A small self-supervised image encoder, trained from scratch.
Model: 11.3M parameters, moe expert_choice.
Training: muon at rate 0.021, 5700 steps, batches of 256.
Data: trained on larger renderings of crowded toy scenes, 32.3 epochs.
Rows from block 3 of a small self-supervised image encoder, named by matrix and row number. Rows with one number within an expert belong to one neuron, the router's apart. Each number is 128 + 24 x the weight over its row's rms, rounded and kept within 0 to 255. All counts start at 0.
Before each expert's rows are labels from the 100 images, of 14848, where the router gives the expert most weight on average: "responds to" is what is common among them. Only what is clearly more common there than usual is listed. The data: larger renderings of crowded toy scenes. In brackets: how many of the 100.
# router: router (model.blocks.3.mlp.router.weight, 8x192, trained with AdamW), inputs 0-191
# up: expert up (model.blocks.3.mlp.up, 8x192x192), inputs 0-191
# down: expert down (model.blocks.3.mlp.down, 8x192x192, transposed), outputs 0-191

# expert 3
responds to: count: two (41)
router.3 [147 137 106 151 114 126 158 119 120 138 130  91 107 125 112 152 130 159 120 145 131  94  96 101 155 134 124 118 135 118 137 102 161 128 112 150 132 164 176 157 161 167 146 146 115 105 114 105 157 142 134 105 104 103 146 106 154 121 140 162 125 111 119 157 110 151  92 137 136 124 137 111 108  97  85 174 171 112 113 122  74 145 140 109 121 101 115 111 143 139 120 164 133 110 158 105 117 149 112 176 114 124  79 108 144  91  89 145 161 135  75  98 110 161  66 155 131 176 160 120 140 122 124 146 138 158 145 124  94 121 122 129 138  81  92 129 122 115 116 117 163 149 120 171  72 115 141 102 159 141 121 133 129 118  72 124 143 124 141 141 136 162 139  87 151 103  96 145 107 133 116 105 137 182 147  97 130 135 135 158 162 165 123 166 122 133 106 151 141 123 145 163]
up.6 [150 122 123 113 126  84 139 148 137 123  71 143 164 135 154 103 108 152 166 124 121  71 114 165  89 100 146 109 106 167 140 151 147 165 110 112 116 148 175 156 181  93 137 133 109 118 127 116 148  85 120 143 134 117 137 101 165 126 108 122 160 126  97 133 133 134 113 112 110 162  78 152 103 128 137 135 132 160 119 163 110 171 157  76 141 135 129 115 155 142 158 133 163 123 129 146 146 130 169  85 123 116 131 111 102 135 120  81 125 124 144 118 157 128 115  96 127 140 167 111 135 107 136 126 166 117  85 104 115  89 120 122  94 171 127 117 151 105 119 111 159 135 127 120 109 129 114 156 160 155 121 153 116 128 149 132 154 132 155 135  98  91 119 128 141 159 126 137 125  53  96 137 117 136 123 136 142 144  77 103 100 125 161 123 155 100 129 112 108 163  85 169]
down.6 [151 153 148 163 124 120 104 141 150  64 163 124 146 122 130 139 129 107 112 114 146 122 153 112 171 180 139 124 168  98  95 132 110 126 145 124 148 133 100 112 185 150 126 157 157 131 126 119 133 141 121  89 180 130 130 149 133 112 116  89 122 122 185 111 127 112 172 150 130 122 165 134 153 142 121 111 146 153 136  94 137 113 113 109  88 137  85 109 162 155 110 112 126 127 150 111 110  99 124  63  80 158  85 134 145 170 154 123  91 125 100 149  77 137 176 117 128 104 155 116 124 111 133 106 133 114 116 141 138 139 133 143 158 144  88 110 128 137 136 107 131  99 137  94 134 119 130 125 116 129 134 152 104 130 118 123 127 117 107 116 128 141  89 173 139  99  90 137 126  88 186 119 130 114 129 117 163 149  76 108 137 145 142 113  90 129 155 182 158 109 133  91]
up.7 [162 166 118  92  93 128 103 141 141 135 126 163 100 129 143  77 116 110 106 105 135 144 124 133 102 170 109 114 104 133 135 112 147 130 156 155 212 130  99 131 114 137  66 141 151 128 102 161 152 135 142 152 114 110 129 101 124 142 117 119 197 131 130 115 138 105 154  96 147 103 134 127 158  96 131 129 133 178  88 108 176 101 130 152 139  93 132 106 125 123 131 113 142  89 140 126 137 148 145 119 123 105 181 129 115 188 116 157 129 155 140 135  99 129 145 140 108 135 113 122 112 122 131 103 116 138 135 138  75 125 112 114 150 120 121 101 104 160  84 121 127 128 147 147 158 163 132 162 116 106 130 132 130 171 123 115 129 108 169 123 128 138 125 128 119 138 120 108 110 140 100 181 145 151 105 118 116 171  91  79 147 127 128 102 155  58 115 102 118 158  95 143]
down.7 [166  85  89 145 125 102 130  97 120 127 134 129 131 110 109 143  86 116 153 112 117 144 128  82 142 129 133 112 125 172 123 147 135 117 150 112 172 137 118 104 142 110 140 126 151 162 165 136 114  90 135  87  74 138 117 182 112 133 122 149  75 136  96 145 114 125 140 144 101 190  87 133 169 122 106 144 136 130 150 102 163 159 112 137 159 143 150 177 115 139 172 105 122 124  74 119 150 115 107 139 147 121 117  88 131 135 144 111 149 158 136 140 129 140 158 133 170 132 131 136 117  93 166 118 132 149 128 111 117 140  97 152 148 153 149 125 143 164 174 107 114 110 116 135 115 140 121 111 127 117 103 118 164  90 131 168 169 141 125 101 139 106 129 144  98 137 136  94 132 100 171  77 161 107 146 119  74 153 127 139 116 195 154 143 137 140 152 155 130 125 121 152]
up.8 [126 141 123 121 112 131 122 116 108  83 129 124 132 123 120 139 103 140 146 129 111 126 118 129 103 104  92 129 127 108 105 117 125 148 147 110 122 136 101  97 222 124 154 104 167 134 107  91 133 154 105 130 129 145 119 121 104  78 151 110 120 143 139 126 138 112 119 134 111 179 105 158 176 176 112  94 142 115 140 150 133 113 124 103 129 138 156 145 128 106 108 105 137 126 189 113 153 145 172 149 159 120 147 127  85 187 127 172 139 123 146 126 125  77  83 115 124 128 165 141 121 138 110 144 126 157 175 125 114 138 141  88 139 126 160 101 107 101 117 126 149 137 103 160 144 125 132 118 101  92 132 122 125 125 149  90 112  87  99 138 128 106 151 115 116 135 149 111 186 150 171 139 145 148 140  86 117 141 178 171  67 128 129 115 139 140  81 155 144  95 126 125]
down.8 [172  92 101  95 140 140 106 113 145 153 123 185 118 104 124  92 126 132 144 145 111 152 146 130  84 120 177 154 129 145 136 138 132  92 134 126 145 101 199 120 117 153 154 150 121 128 180 142 113 102 124 173 120 127 111 147  91 104 107 156 146 119 132 145 101 130 130 118 111 132 126 145 171  99  99 146  87 168 109  81 125 126 142 154  99 103  94 187 160 160 156 123 113 167  95 143 140 168 162 169 132 106 122 116 170 133  91 104 103 106 107 111 140 139 145  94 144 103 139 149 121 132  93 100 141 132 147 115 132 144  99 110 161 155 114 119 117 114 121 116 145 142  94 115 134 133 135 122 123 133 169 148 186 135 110 148 140 116 138 129 150 125 127 158 150 121 106  89 132 124 194 120 128 138 102 121 139 122 130 135 125  69 146 174 140 155 138 105 152 117 125 141]
up.9 [102 120 117  96 132 122 103 118 135 121 145 170 114 100 142  83 166 142 118 159 140 103  97 141 157 167  93  94 160 128 140 118 120 138 128 135 150 118  96 127 120 156 149 132  99 135 101  93 140 147  90 117 142 114 145 141 184 131 125 153 137  76 133 117 146 111 104 119 134 136 121 106 161 112  87 152  93 116 161 141 128 106 106 108 130 124 150 119  98 132 125 146 139 146 130 103 172 100 139 186 157 180 160 142 105 186 116 131 124  88 132 131 126 147 143 118 108  99 117 124 143 129 120 121 122 120 107 156 106  94 115 101 119  96 149 162 129 162 111 148 113 148 100 125 119 118 111 123 118  91 138 114 130 182 107 165  69 148 143 136 124 166  79  83 105 105 146 133  89 153 135 120 145 143 116 125 129 112 166 143 113 158 162 149 141 156 169 115 121  80 126 188]
down.9 [107 104 138 142 117 157 143 163 126 174 114  69 142 136 156 166 130 120 132 129 125 107 117  99 120 112 121 159 152  74 145 126 129 180 135 152 112  93 108 109 109 131 120 139 126 141 152 115 136 157 110 125 154 135 147  98 121 137 162 156 118 141 137 124 125 169 126 125 134 153 124 171 115 124 138 100 173 124 132  83 125 161  97 140 153  92 101 111 137 145 127 102 138 115  98 153 118 164  79 138  84  88 151 115  99 113 155 125  92 111 124 121  86 147 166 102 150 130 103 130 116 150 108 170 105 103 119  85 126 109 109 119 133 106 138 135 123 114 105 112 154  93 118 138 167 118 111  98 124 129 118 153 161  93 107  72 130 131 136  88 171  87  97 159 140 175 129 146 160 129 138 128 105 106 164 169 118 127 107 126 166 115 156 134 140 116  90 174 141 134 109  74]
up.10 [128 123  95 114 144 128 119 134 110 152 147 148 182 163 123 104 116 115 169 140 135 143 171  84 125 146 159 110 113 160 122 155 119 104 148  76 165 175 145 125 140  98 139 130 110  64  97 113 132 123 113  96  98 111 134 169 124 108 137 135  84 138 132  90 136 147 129 138 133 128 138 108 117  73 150 100 189 150 171 137 152 126 155 143 127 114 125 121 107 134 100 139 129 111 162 108 133 102 147 106  86 121 139 120 151 105 144 132 107 139 122 125 194 153  60 136 145 105 119 116 158 112 150 201 161 108 145 143 116 137 146  99  85 100  96 105 118 121 160 118 133 144 162 145 137 112 158 115 135 149 126 115 136  95 138 101 123 143 116 140 128 125 179 139 149 118 108  96  97 132 143 113 108 141 104 124 141  84 127 155 100 110 100 139 141 130 148 117 100 142 133 163]
down.10 [112 145  87 149 124 114 151 125 100 156 114 140 111 124 120 144 163 122  93 134 138 128 117 131  90 134 101  93 181 152 118 115 137 127 127 125  92  91 151 121  77 104 137 112 104 170 128 176 129 101 102 117 148 138  82 143 122 205 193 117 154 139 136  86  95 125 121 139 124 143 139 131 155 143 123 161  67 140  92 115  93 146 109 110 170 133 111 122 138  98 119 108 128 148 109 157 144 171 139  98 146 127 125 148  92 134 121 152 167 141 142 134  77 101 146 115 124 132 143 120  75 145  79 118 136  99 137 126 156 123  97 145 170 112 110 142 131 160 111 131 125 138 106 131 129 139 128 112  97 103 126 118 119 101 137 160 114 128 155 140 119 118 107 109 109 131 133 132 139 110 128 113 160 114 123 148 170 120 163 139 135 176 192 121 121  96 114 125 115 188 153 103]

# expert 0
responds to: count: two (59)
router.0 [127 107  82 151 155 112 135 125 101 152 125 134  92 131 140 149 147 194  77 116 121 103 130 110 128  92  94 134 132 138 162 118 150 104 176 125 141 146 126  94 116 159  89 133 140 158 198 144 113 123 121 136 118 138  86 135 125 177 141  69 130 139 116 119 123 151 137 135 112 152 103 131 124 130 122 147 120 125 147  78 134 142 132 131  80 150 113 162 130 126 128 183 132 144  93 112 161 149 102 125 131  98 150 122 134 107 112 121 148 109  70 120 157  97 141  93  96 136  98 126 132 109 132 114  96 104 148 108 168 125 147 199 108 143 113 159 139 123 118 128 126 119 103 128 124 128 138 120 129 117 131 135  99 105 119 134 151 135 136 143 135 103 107  93 135 132 106 140 115 113 127 103 120 141 121 114 203 148 116  78 162 148 123 122  99 188 121 107 116 182 104 156]
up.6 [144 112 111  86 122 127 112 135 125 151 172  95 118 124 117 155 144 131 143 128 151  95 157  82 133 117 137 148 109 125 131 133 161 126 168 114  99 108  92  99 196  92 134 105 131 104 160 123 133 142 128 161  54 121 139 125  80 102 146 150 170 130 132  93 134 119 129 136 178 143 140 150 129 124 152 137 131 125  95 144 165 148  98  86 126 160 123 152 140 142  77 116 117 114 121 107 129 126 165 119 140 116 138 118 107 131 185  95 105 132 131 121 154 148 169 157  90 131 120 145 142 136 117 128 133 166 156  90 130 102 130 108 132  93 143 109 145 135 133 157 143 115 143  88  99 171 140 123 160 107  86 159  85 121  96 137 138 153 106  95 130  99 158 140 132 158 159  87 114 126 167 146 106 125 110 147 119 108 168 158  90 110 143 117 141 151 152  90 107 114 110 151]
down.6 [106 149 141 139  72 125 139 167 114  93 141 181 150 138 132 169 168 109 100 159 160 132 111  72 158  90  96 153 102 128 136 160 134 131 162 131 101 121 102 116 119 147 133 129 123 169 163 155 132 132 132 101 168 130 109 132 137 141 121  99 127 157 130 111 102 153 127 147 133 111 110 131  95 110 137 119  95 131 170 112 137 105 128 181 154 115 158 116 147  90 141 134 127 122 130 122 112 102  91 113 138 147  87 122  50 120 130  93 149 135 132 159 149 163 140 155 140 137 143 141 120 119 156 142 118 102 118 117 142 132  97  91 152 127 122  84 120 147 186 173 130 121 124 108 154 133 137 150  93 139 149 124 126 134 122 102 149 149 145 144 168 176 140 104 143 123 154  98 132 124 141 145  92 155 107 118  79 115 163 120 121 158 155 122 125  78 124 139 102 114 180 101]
up.7 [138 118  97 167 158 147  88 135 135 191 180 159 122 161 133 131 122 108 120 142 144 107 145 126 108 109 147 143 113 112 120 163 123  95  73 132  99 147 160 148  92 149 185 137 165 118 133  98 114 119  84 119 139 158  86 131 142 125  77 118 128 135 154 111 121 144 149 199 164 101 137  96 127 111 126 131 131  79 143  99 103  93 102 143 113 133 131 160 100 138 132 119 135 121 119 111 155 125 134 152 136 165 143 118  95 143 142 105 160 114 120 132 115 100 151 152 100 138 132 158  72 130 135 141  70 147 143 115 151 138 126 143 130 115 136 121 123  88 110 149  98 119 173 167  93 100 126 124 102 109 145 123 122 133 100  96 162 143 121 135 135 130 142 141 128 143  92 155  97 157 150 147 124 158  88 108  97 143 163 113 134 111  98 115 116  97 150 160 119 146 172 132]
down.7 [121 167 144 153 136  99 118 133 173  64 122 135  95 154 146 104 157 157 100 112  94 168 106  96 123 163 130 120 117 144 158 130 133 100 135 127 235  95  63 141 160 101  95  88 132 138  93 106  87 131 125 131 119 121 106  83 109 116 106  89  99 157 115 135 172 130 116 122 142 110 113 131 140 141 101 186 143 127  96 102 168 122 106 140 126 112 151 130 142 168 133 148 138 117  99 131 108 158  99  94 127  91  72 107 158 126 153 104 111 124 156 127  98 180 156 149 103 118 151 129 125 151 126 130 123 150 124 109 110 151 129 131 139 122 140 142 139 123 161 109 135 117 100 121 148 147 146 148 119 133 148 137 124 118 136 119 103 115 143 114 143 134 136 150 127 116 109 116 133 148 125 158 125 104 151 117 164 137 164 117  93 158 127 147 139 104 130 121 121  73 141 110]
up.8 [130 197  95  94 109 156  95 167 107 125 112  96 148 121 108 116  96  86 106 137 116 136 114 171 147 128 136 155 130 109  90 135 132 131  89 153 144 103 117 150 123 114  76 130 106  93 117 115 108 110 117 141 128 147 168 174 117 128 122 180 115 146 109 150 145 105 122 115 142 192 118 121 118 131 180  90 146  82 167 133 141 159 111 148 124 150 125  89 130 114 124 134 128 126 141 134 126 145 100 115 109 136 108 147 168 172 102 114 172 130 123 136 165 138 141 148 156 101 125 132 103 146 151 157 134 100 137 115 141 142 109 129  94 114 127 155 130 151 118 120  94 108 105  93  84 104 146 134 152 118 147 122  96 110 141 166 134 117 116 166 138  98  94 131 107 161  96 196 134 144 148 135 177 117 153 131 113 117 131 137 134 129 114 139 137 121 122 128 128 129  48 156]
down.8 [150 101 167 116 154 124 159 110 129 118 109 128 114 122  59  90 160 120 178 112 124  85 102 128 132 122  93 109  98 140 152 174 151 141 131 123 133 146  87 139 144 115 121 117 135 138 126 167 145 150 123 110 166 109 161  72 146 109 168  85 142  98 118 140  96 167 129 119 135 100 148 131 134  98 152 170  97 160 144  92 144 113 148 121 155 106 175 114 173 149 127 145 136 142 153 126  54 115 131 127  98 149  83 154 100 148 138 100 136 102 162 126 142 117 108 105 128 124 113 113 109 119 143 125  95 121 117 110 132 180 154 117 155 102 155 135 117 153 130 138  98  95 158 154 119 139  93 144 103 151  99 121 111 117 124 137 113 143 146 105 119 118 128  92 102 108  83  90 115 154  93 121 140 116 139 163 130 114 133 111 110 157 106 120 135 104 161 119 112 132 155  81]
up.9 [133 111 174 103 156 119 107 144 146 117 132 132 136  83 129 132 178 116 120 113 119 140 112 156  99  96 147 129 150 110 158 137 139 134 159 132 159 116 119 137 159 123  90  96 133 132  81 116 120 136 164 123 156 130 165  71 121 132 112 148 194 144  98 184 130  97  97 101 130 123 145 138 167  99 106 145  95 139 106 120  83  85 127 123 109 121 109 123 133 156 120 151 172 159 122 150 133 186 128 104 129 114  91 134 118 122 107 129 157 125 124 145 116 162 102 157 140 124 134 114  76 122 129 141 124  85 134 142 144 151 118 173 118 118 113 141 128 127 158  91 127 121 164 123 175 158 117 126 143 127 158 153  96 132 117 115 152 100  93  90 164 145 137  78 124 103 108 135 116 128 124 145 144 129 145 134 166 167 127  78 109 130 119 129  89 166  83  88 121 145  96 121]
down.9 [119 193 159 133 118 174 121 131 129 145  81 126 139 123 117 103 111 153 116  88  92 132 135 109 152 157 101 142  92 110 121 121 128 131 128 107 173 136 128 128 114 120 126 152  82 107 107 117 120 121 125  88 103 101 138 125 116 158 118 110  43 171 144 108  92 140 122 115 106  48 132  88 131 121 134 153 143  83 112 120 112 145 106 109 123 151 124  90 126 114 141 144 169  88  93 121 137 145 143 127 145 129 122 155 140 146 149 135  88 146 115 112 104 141 165 166 149 120 111 131 134 156 159 113 164 125 122 127 129  97 145 139 140 170 137 166 110 136  99 124 159  93 138 146  91 120 127 111 131 130 136  87 106 150 109 149 111 141 157 137 114 111 123 154 142 118 148 172 131 140 199 153  85 153 135 136 145 131 141 157 150 137 159 133 103  72 128 148 136 157 111 123]
up.10 [133 179 138 102 101 142 122 110 146 128 122 138 153 131 157 115  56 132 143 108 118 142 173 119 116 112 132 124 147 159 178 101 181 139 131 151 157 102  73 136 126 136 148 139 131  72  50 162 171 148 116 176 124 134 130 122  94 117 119 107 120 126 126 116 131 153 154 153 123 128 114 128  96 129 150 135 133 108 163 150 114 147 135 116 142 108 148 100 115 129 109 128 115 106 139 146 115 158 137 153  99 122 118 172 112 153 136 159 121 121 101 104 145 132  94 110 160 105 105 126 103 135 125 129 173 122 134 137 124  85  80 108 142 154 159 133 175  95 149 129 121 161 187 128 120  81 127  89  99 113 156 124 127 160 139  96 137 111 147 151 103  97 151 128 117 126 124 132 142 102 103  82 118 135 124 122 131 151 163 157  72 135 129  84 137 111 143 152 108 134 112 101]
down.10 [101 118 148 132 121  72 108 155 139 156 116 102  69 147 115 113 133 143 153  92  93 101 105 138 102 163 167  67 109 145 108 170 133 117 130 137 141 125 167 103 136 144 118 143 120 150 111 146 151 129 132 161  84 171 138  96 115 119 169 118 145 163 125 134  84 120 107 131 129 165 171 130  99 147  78 134 108 172  93 120 115 129 121 121 144 123 110 135 165 126 131 159 154 105 156 115 144  98  90 165 124 147 118 146 223 136 100 105 172 129 105 162 115  69 164 146 154 109 120 116 108 114 149 159 100 145 118 171  95 129 119 142 115 128 114  99 113 138 152 121  94 115 136 135 101 109 149 138 147  98 131 107 119 127 143 149 134 117 117 126 148 145 141 155 124 121 138 135 129  90 109 120 128 131  99 110 150 110 126 108 153 140  96 137  86 132 144 120 102 111 150 114]

# expert 5
responds to: count: six (61)
router.5 [118 122 176  94 140 155 131 133 126 117 145 159 151 131 123 121 112 107 162 124 154 131 124 161  97 138 142 118 133 140  65 141 107 130 149 107 109  80 111 118 117 116 154 131 106 113 116 126 146  78 117 146 169 110 137 148 119 148 138 136 152 129 117 112 134 125 166 122 128  99 115 170 182 126 178 110  93 156 126 176 169  89 101 147 165 107  99 135 125 120 119  78 120 163  87 123 164 135 159 122 156 177 133 175 113 150 117  93 135 133 154 141 109 120 160 138  91 116 120 146 125 175 135 116 123 134 108 132 107 110 102 132  88 125 148 111 110 151 136 107 102 113 144 134 140 130 143 126 138 119 155 145 108 155 162 160 107 121 120 121  95 125 135 151 125 140 140 148 115 153 157 140 120  88 116 226 109 103 112 115 114 107 165 132 114  82 124  95 135 152 108  82]
up.6 [132 138 113 112 114 132 129 124 147 112 131 105  96 129  96 194 147 118 156 106 154  87 127  92 134 161 111 102 167  99 126 124 112 139 122 101  84 104 118 155 110 110 165 102 128 142 131 143 142 120  81 152 162 138 151 181 107 146 162 118 124 129 163 125 133 137 124 123 110  92 133 127 103  90 160 109 165 109 187 105 127 159  88  98 128 123 115 146 118 132 116 138 137 119 134 118 134 113  99 125 166 144 157 152  89  80 112 105 151 177 124 161  93 131 147 143 102 119 121 103 134 142 106 156 126 159 141 107 123 141 141 103 136 173 139  93 124 143 113 129 110  81 103 124 131 153 163 111 178 125 132  91 106 126 167 147 104 147  98 134 114 132 128 128 126 150  72 157 148 151 129 105 160 124 193 139 132  79 135 116 160 126 145 152  95 171 139 134  95 134 139 129]
down.6 [115 102 128 133 139 154 134 171  77 144 155  94 127 121 167 112 111 140  92 162 116 151 118 127 132 140 168 174 102 127 148 164  96 148 125 119 129 155 138 120  92 120 120  97 152 125 147 104 107 146 129 155 148  97 150 107 163 136 176 136 150 124 141 116 149 157 121 165 123  95 175  94 141 142 159 119 134  95 162 110 121 125 116 106 156 140  93 135 133 143 138  94 102 140  90  98 114 165 105 127 134 133  87 136 125 134  90 152  88 172  82  81 187 160 108 106 136 143 113 119 141 132 103 142 114 183 120 112 160 162 155 148 120 161  93 126 141 122 142 116 136  63 125 153 103 139 170 119 112 134 130 133 110 164  78 147 153 127 113 127 154 159  98 139 126 148 121 123 142 122 145 127 169 121 101 132 120 173 134 155  94 121 120 137 118 158 147 122 104 115 161 117]
up.7 [131 155 127 136 167 143  98 151 126 137 132 137 110 166 130  95 121  98 130  97 106 108  87 157 143 121 123 161  96 127 161  86 111 105 136 142 112 145  54 121 136 136 100 121  73 148 137 164 143 142 115 151 141 170 129 115  71 139 122 127 105 123 128 111 121 120 110  81 102  81 139 149 128  97 118 141 102 171 148 150 170 132 134  98 119 171 104  97 125 138 115 117 157 127 135 136 106 149 163 128  92 105  45 162 152 135  66 116 117 108 188 127 102 121 140 131 128 121 131 136 145 121 132 123 135 134 118 105 124 124 130  80 122 138 143 161 137 123 142 129 128 121 112 101 149 142 150 163 127 147 133 120 122 171 141 131 145 120 112 124  95 142 116 147 109 141 150 143 135 126 122 125 160 189 108 177 130 129 115 146 148 132 119  74 163 153 146 155 178 132 105 125]
down.7 [ 96 132 123  87 140 117 133 107  97 156 169  99  65 116 124 113 119 144 119 151 156 123 124 130 125 121 144 137 161 129 131 125 149 126  99 133 106 138 179 108 123 128 142 132 169 104 128  74 130 166 126 122 136 142 106 149 108 106  98  99 188 116 150 131 130 141 123 197 102 149  91 120  83 150 106 143 103 116 116 124 159  92 140 128 131 112 141 169  98 150 107 129 147 166 119 130 149 125 144 176 119 111 169  95 170 128 135 122 105 149 121 124 158 144 114 139 177 164 152  97 115  89 144 150 140 124 136 116 159 161 135 152 137 103 142 127 153 120 140  55 167 143 153 108 129  93 118 122 152 136 147 118 157 126 115 112 141 132 134 157 126 118 125 134 126 122 124  93 133 143 126 192  79 106 123 136 201 159 128 145 145 130 109 133  98  81 135 149 124 111 127 135]
up.8 [125 144 157 156 170 119 131 121 121 144 114 111 128 104 121 164 121 126 166 150  94 137 125 111 123 160 156 103 163 152 113 138 128 108 163 111  96 121  64 130 173 145 121  92 105 108  69 110 127 154  91  97 147 165 108  93 115 109 136  90 130 174 100 122 152  78 147  94 166 105 154 154 139 104  97 163  94 142 147 144 145 109 138 124 132 138 125 135 141 158 126  95 159 147  63 110 167 134 105 147 158 119 125 122 111 128 130  98 107 119 138 125 137 131 103 100 117 147 132 123 101 102 146 153 121 151 141 156 141 103 137  83 110 122 123 151 107 159  94 125 127 145 159 130 125 134  91 137 157 122 107 152 138 141 178 131 125 113 117 168 177 152 166 108 142 117  88  96 139 135 154 154 111 108 107 143 123  50 124 167 142 131 120 128 137 115 139 130 128 127  93 142]
down.8 [147 163 103 103 122 128 146 147 130 110 173 138 104 108 153 105 111 142 139 129 129 115 131 120 125 125  65 119 122 126 105 104 118 131 109 132 182 162 172 143 130 157 112 158 150 167 137 135 113 147 123 108  93 100 122 137 144  75 145 158 162 100 143 127 160 122 134 129 132 119  85 140 156  95 149 129 133 161 150 112 176 123 120 123 105 140 146 116 105  85 102  89 123 124 193 145 161 131 170 118 148 128 165 164 148 133 138 140 119  95 137 136 111 160 163 165 159 131 108 137 114 173  83 111 110 139 119 136 136  95 126 109 168  96 165 131 133 128 120 148 127  91 123 124 169 147 135 104  95 143 178 119 155 126 122 114 146 129 146  75 111 136  94 165  92 143 141 106 176 139 101 130  82 133 110  83 136 138 161 101 120  99 162 166 132 143 141 120 136 127 134 111]
up.9 [108 126 133  96 131 154 122 153 116 159 142 116 142 142 153 115 145 115 133 130 172 137  79 137  92 116 140 173 145  99  92 157 117 132  98 132 135 118 163 123 163 140 164  92 114 117 106  97 168 121 103  95 157 189 138 111 127 116 133 117 161 126 117  86 132 118 113 146 164 102 103 138 157 102 116 151  76 110  94 116 100 160 156 133 110 107 135 143 155 149 107 138 125 155 115  94 124 105 166 124 149 149 108 171 116 163 135 149 147 162 117 105 136 138 133 135 152 145 130 147 120 105  60 125 143 117 109 125 161 120 136 113  93  94 201 102 134 116 114 113 125  77 167 121 143 145 139 120 108 116 167 134 128  81 116 136 123 130 108 147 130 111 141 127 123 164 136 140 120 123 127 142  92 128 144 201 141 150 158 115 143 128 109  57 147 133 134 127  90 119 137 104]
down.9 [132  94 125 173 135 120 165 120 138 121 128 118  86 132 131 177 154 136 131 115 115 150 112 137 137 110 155 137 118 134  97 159 108 151 114 134 140 196 125 117 133 100 107 143 167 164 104 147 115 108 108 136 133  73 123 120 106 143 121 161  72 156 132 167 129 152 124 109 102 106 116  60 106 120 122 146 179 121 134 158  55 152 122 135 161 192 116 111  91 145 193 121 146 111 139 136 143 108 144 114 147  95 159 101 130 140 139 117 116 119 124 116  85 128 151  90  97 142 127 128 102 150 175  89 118 102 127 117 131  85 133 165 182 159 140 139 116 148 149 109 142 116  98 134 102 126 102 123 133 114 126 143 118 100 137 147 125 135 133 136 120 117 174 102 110 117 137 120 135 121 141 114 152 120 122 122 163 103 128 101 101 110 147 109 142 103 126  82 118 112  79 130]
up.10 [149 137 103 176 153 131 109 152 152 188 166 143  83 105 126 115 142 116 186 147 126 117 108 153 127 125  76 151 139 126 116 120 121  93 114 106 133 105 145 123  94 125 127 166 134  91 161 130 175 126 136 105 122  87 113 120 109 141 117 150 103 108 145 150 116 110 156 183 157 114  76 113 118  99 159 118 158 188 154 150 130 111 144  83 149 146 130  86 115 114 130 118 153 104 147 115 123 120 124  92 133 118  95 141 137 157 112 111 131 116 131 139 173 176 159 128  98  86 177 108 160 121 174 145  92 123  73 122 136 125  97 116 106 125 116 149 125  79 156  68 105 127 145 152 160 134 111 141 116 118 136 138 130 105 122 177 127 127 105 148  93 119 155 117 126 153 124 158 141 120 125 105 107 148 101 144 154 145 118 139 112 131 127 101 157 139 126 153 114 123 133 134]
down.10 [153 127 169 134 116 112  89 154 124  79  86 165 147 120 135 130 119 175 126 128 125 112 154  97 155 127 197 130 153 132 116 133 137 138 137 116  88 119  82 152  91 147 109 132 116 119 166 143  99 154 125 114 119 145 117 117 160 117 117  97 115  96 127 147 171 128 125 117 117 120 149 190 134 140 123 110 130 126 132 102 154 110 144 121 121  75 173 126 127 136 114 132 144 201  90 114 124 112 128 127 106 102 128  82 149 151 146 146  96 122 151 146 162 173  91 149 161 140 126 134  83 108 125 124 138 112 144 129 122 117 148  87 101 134 156 113 132 112 142 146 161 166 143 111 136 127 151 173 126 128 100 135  85 107 118 132 177 128 137 111 150 127 136 124 135 159 142 107 136 162 136 115 129  59  73 121 105 144 142 154  92 129 109 147 103 112 118  97 129 115  89  95]